A small multi-label image tagger, trained from scratch: 145000 training examples, 35.8 epochs.
Rows from block 5 of a small multi-label image tagger, named by matrix and row number. Rows with one number belong to one channel. Each number is 128 + 32 x the weight over its row's rms, rounded and kept within 0 to 255. All counts start at 0. Numbers have three digits each.
After each channel's rows are labels from the 100 images, of 14848, where the channel reaches its highest value: "responds to" is what is common among them. Only what is clearly more common there than usual is listed. The data: views of escape-time and Newton fractals. In brackets: how many of the 100.
# convs0: expand 5x5 conv (model.blocks.5.convs.0.weight, 256x64x5x5, each kernel summed), inputs 32-63
# convs1: project pointwise conv (model.blocks.5.convs.1.weight, 64x256x1x1, transposed), outputs 32-63

convs0.109:186151119101165140102117102178141163110122182159175115151140106144174125180128096187116142146127
convs1.109:102122134057130065114174136142096066126134069114114139110119148064110129097127132128122150147112
responds to: Newton basins of five roots (52); Julia set (27)

convs0.16:090147125085150108101125098076120182126048112186147156154163177117177111146129095154145187144149
convs1.16:135142138190183160102161145125167119190127114110107132137088119109063095103164172099151103137152
responds to: burning ship (33); Julia set (32)

convs0.148:141125116091080119085145147116082091142159134128097105110120106164114147128103155134140143129099
convs1.148:069121118148177108195102090091128153152100139161150123087129100100095110124116108149137140141096
responds to: sine Julia set (36)

convs0.224:057168147153120112102175099125160126115132149125114119193133158085184153145172126140094065128175
convs1.224:138101094132123175076109098064101132104113146082098139015111188124105125114065126154162146148139
responds to: Newton basins of three roots (60)

convs0.79:171141130171097111150163128106199139169134133084138128038157115113114085181117082130111093112154
convs1.79:104162102116153121101134135151102129112180136112105167125088145101125093088124195073124119132068
responds to: vivid (34)

convs0.254:136151109093144181212102114177151111060125154133126075114096080180131173161151072139150098107143
convs1.254:169142102150163080084115090125154150083119104126128124103207081164154153116134135123122140092063
responds to: Julia set (36); cubic Julia set (31)

convs0.143:167126157114116134150164189135117160151099093117098142109139108094168153115125122140088186153120
convs1.143:120101104100121168191170104055081139090089145137116115104104131134146135071177150123138139152077
responds to: Newton basins of three roots (34)

convs0.42:112128073097086141130088105122084121088089130155097174103142104101145196087181197093119138072159
convs1.42:138153166128139120132192176122112137149111172129157151160150162116140094125121117225169159194136
responds to: tricorn (49)

convs0.23:156187136129150129136147118102115139152140077137147182111165139185102079104196172124145157043092
convs1.23:135100053156113157099100137108182151121091161061092135128112092117092170137087170142130036142158
responds to: tricorn (29)

convs0.246:146115146080140121097136135091188106109220164111113110117164140104158118135094154145139085065068
convs1.246:111102084135105166120147183155078147131133113130150149159112181125132196132083085169118164150104
responds to: burning ship (44); Mandelbrot set (35)

convs0.116:132122110124149038168081104109095132070123098140081109111119067144132134154104176081139164076154
convs1.116:108162055164114120138215134113139119114161135120114132150102149166153157233116141131132105125099
responds to: tricorn (36)

convs0.229:094152149116054137136120087089134073140103167189099067103144159102157119131156105100182232152096
convs1.229:147035178146147133078107095146074170100082130126112109158136137125122059155160096184135084117154
responds to: Mandelbrot set (49); tricorn (27)

convs0.164:122160072103151148084109121106085094138106113100132101086126131183006145096111115134134136111159
convs1.164:165158155191089131150113150132163176103087112122123145107130084196209128149143133079124153102129
responds to: tricorn (61)

convs0.194:072108124129114172132152069176123060170185133159091115098162105116122090173111120166116113150148
convs1.194:132131105142109124148186165110129088099091128120072174122122149139137129130096101173112142104169
responds to: burning ship (32)

convs0.2:160130110084077142150171130113125200151169086149171097102153152165130150156080114152133158135114
convs1.2:109103194120126164142037127119104118144149172121138146147186120093097159154178110115136154132098
responds to: Newton basins of five roots (43)

convs0.7:107100091151095183090136155081100175154092177122129123084061070164137092170144108105128148116133
convs1.7:143138159091104052135119138133113134104182113167079153202145082122175099066132088131103089104073
responds to: Mandelbrot set (56)

convs0.173:090083129179116144074109137122138165130105118114108126134111122095093088091140104074179115132171
convs1.173:164153131072127142130102189193177172153142162148133150138167189149159116163165140094112107134113
responds to: Newton basins of three roots (28)

convs0.135:134115126099083112130149079099082148199150089106164050158135092142143117092073152175109143098097
convs1.135:100118117130176148121090173145188068077121124126112132129148138128117167163167142086089156170152
responds to: tricorn (91)

convs0.138:166088139052138137100129089145116094152103105173135116119109195095120141068153149101120121115083
convs1.138:134143061183125116182109089155194198089131130112139129123123056137179136165112173180113087109155
responds to: sine Julia set (26)

convs0.24:101108124218153094109149131120094134125082091149191094112081166129103169061120134086106164078104
convs1.24:142180121146166131190116085116128103127126179131139144125219123116162119174183148071162123194128
responds to: cubic Julia set (51)

convs0.26:153183126118118101169130140127161107181154097153123164090080159136100129103159103137162115078094
convs1.26:103117158133151115139117075148153165096131183125065149187111092139146133152149118175142119152064
responds to: sine Julia set (38)

convs0.214:096118103178127219166101175090102088149129072160148146100048057120139144154157080083136137152102
convs1.214:178116069134134171185136082134157153144147167125150139152129162125155063130111071127107143071099
responds to: quartic Julia set (29)

convs0.117:145153099100163180147193122107109124138187082111102175109157092134151067149147071161127123103116
convs1.117:078074080140074156089121093124148153082121129162140147113171110170113166094067159092080101115129
responds to: sine Julia set (53); quartic Julia set (32)

convs0.172:091127149082141168069129069168132093141087120168171158102124201138150126114076117128128128098138
convs1.172:109103113096144136142135150170163165089090080035121143111090168090186135106122114104134088133130
responds to: Newton basins of three roots (30)

convs0.216:129160143134102082090127115141134078107159134084135090070124161104109118182121145093053156044153
convs1.216:124081110104134131193122088085124093154119119112120126101141170103165145135101141097170119102113
responds to: Julia set (41)

convs0.75:100140098153106138193082133159143158162130126139148130132123169146099136091067101150089132102150
convs1.75:105133147085133105078161143128162158102190152144100167104120054150155136077123162097155115159101
responds to: quartic Julia set (49)

convs0.77:122116178117135159138167098106170091095162163125130114143165075105136120097053104041109165100118
convs1.77:163131043187136117159141139158134169130167135153168125154104092159155124098159147124117111166177
responds to: vivid (37); Mandelbrot set (33)

convs0.17:114129102123119076143121128158118173208102106123105121153096143137102137099122132150064160135066
convs1.17:082175062104120188143142107104099107156138145114117112099061119147099120100117146078137160152139
responds to: burning ship (27)

convs0.165:155132178146049092127113128122110178093168144146100157090168117093162110157106173124143128071083
convs1.165:102151053141116174168135135159093092086168111133136113131140148175147172116109150088162102168112
responds to: burning ship (25)

convs0.221:122153133065102139099087076127137074134106130110076123108136151142099170228160130118157065154184
convs1.221:099086134158203114069109102079147159150132154147178108124103117118167107069126168128109130096132
responds to: cubic Julia set (37); Julia set (32)

convs0.10:130127145081163126157091078168085124130120107139141132126148200086073171171105055143077148089155
convs1.10:096132125111135121065146126176130140104177155101103134110120063175151146072110145110183131117088
responds to: sine Julia set (61); quartic Julia set (28)

convs0.212:147162170089093163184120122193162114131142103120142154104099101181115121050140147116133093099111
convs1.212:182090136201117141114106100069096118130150102102113093078143051137112165118157110167109104130117
responds to: vivid (32); Julia set (26)

convs0.30:097095116171093154065129158132089147089053116124145154088136138104208193137131110086083153151085
convs1.30:126138136070113058166177155191168119162078144132114147104128133090085087098144115122130106126036
responds to: Newton basins of three roots (35); grey (32)

convs0.168:139096085115154109172042103087102175142129131126118152151147152109174179151106139119145112069099
convs1.168:103082128129114149115162116191173102171191126132147143151100127088138112150124099074125126149112
responds to: cubic Julia set (34); Julia set (27)

convs0.29:134134101148091173117096117153099129074157044134138164161140123081075092074126132144119090130135
convs1.29:137101115124191164132127144111108149124116175146163092143093156180129190236137121147115180083113
responds to: tricorn (81)

convs0.128:160152207118166125101121110131109128120103179114147174107119072116147133168173084086068116120140
convs1.128:100180092158114105185124122173059161099126117130086111160113124098099176176096100132186106075116
responds to: burning ship (42)

convs0.169:087103122102122168106032169162192171095130122100136128126138161101084105089086142095183158133149
convs1.169:138165154135164070133114112146099131148143150073177092109146119083138111139188150074111076142124
responds to: Julia set (38); cubic Julia set (30)

convs0.207:144129062081141114107067168139134193082097162131103120103116127074108132092163172142088156055139
convs1.207:117098094134121126107181138148147111148150126127099153133081168173149207196068094117147157181120
responds to: tricorn (39)

convs0.170:098089062095107094084113073100069126111139102100130142176150136155141125125163135180095129115097
convs1.170:194109132137146149145124124156208163087169169163125143092150140099110136137116130171150141169149
responds to: tricorn (87)

convs0.178:117068150117157184088118101137124101124103115129089121106059123142137121142166166138072138113108
convs1.178:116193059172170139136156103095136090162161157153132154125193114170137133095106142097168117170147
responds to: burning ship (30); Julia set (27)

convs0.241:207136117094190148078156137101151122143118083173132126082068110090108074127152153091127162130138
convs1.241:143110066132142134101104118138136121136158135080107134153195121107118195132120175120137145092096
responds to: grey (37)

convs0.204:126143155148181134133171129113109139217106140076173154132093109117147089149189082070089137131127
convs1.204:130149103115108156133155163161140157072100091109110080104170145145137143146102177131198136128141
responds to: burning ship (33)

convs0.52:058079121187116127158092126139182133111147186132182132159095130105152193133114080146113157137162
convs1.52:115156160106133181097197112164148111081140180161083124080142099104142168077082150098124110175101
responds to: sine Julia set (77)

convs0.206:160102153126202120134125112122086112148133160073109110126063083115109122145192177137110116108086
convs1.206:065124178159087144142148116175096155089150069188141103141130188089181105086122131136147163170169
responds to: Mandelbrot set (47)

convs0.25:130158114082115172191114047189148132097100123120114129096097146158131135148178052149122185128119
convs1.25:155081134138145097102140217090136159192097176128096148108129172146118107163113105121125090065159
responds to: cubic Julia set (35); Julia set (26)

convs0.127:154122159138140126050108099112111101158126183140111164103148102062136099156100106154104134116141
convs1.127:158143075185135118120134123165071129131136113120122179105177125159108124123104127148123172109122
responds to: grey (44); Julia set (30)

convs0.131:083176126157130104129148112135128168061154134104146083158099121094086169166119068090159153175125
convs1.131:114135127094113114131120153151153112124126138194182089134088209114113087074171149149098102097164
responds to: Julia set (43)

convs0.47:095140149088122152120114158069144143139147184067156151091143153155119137196150108149124173055108
convs1.47:137114095107114164058139170140202137128180131136147116100100095102152142100112120154112097138167
responds to: Newton basins of five roots (49)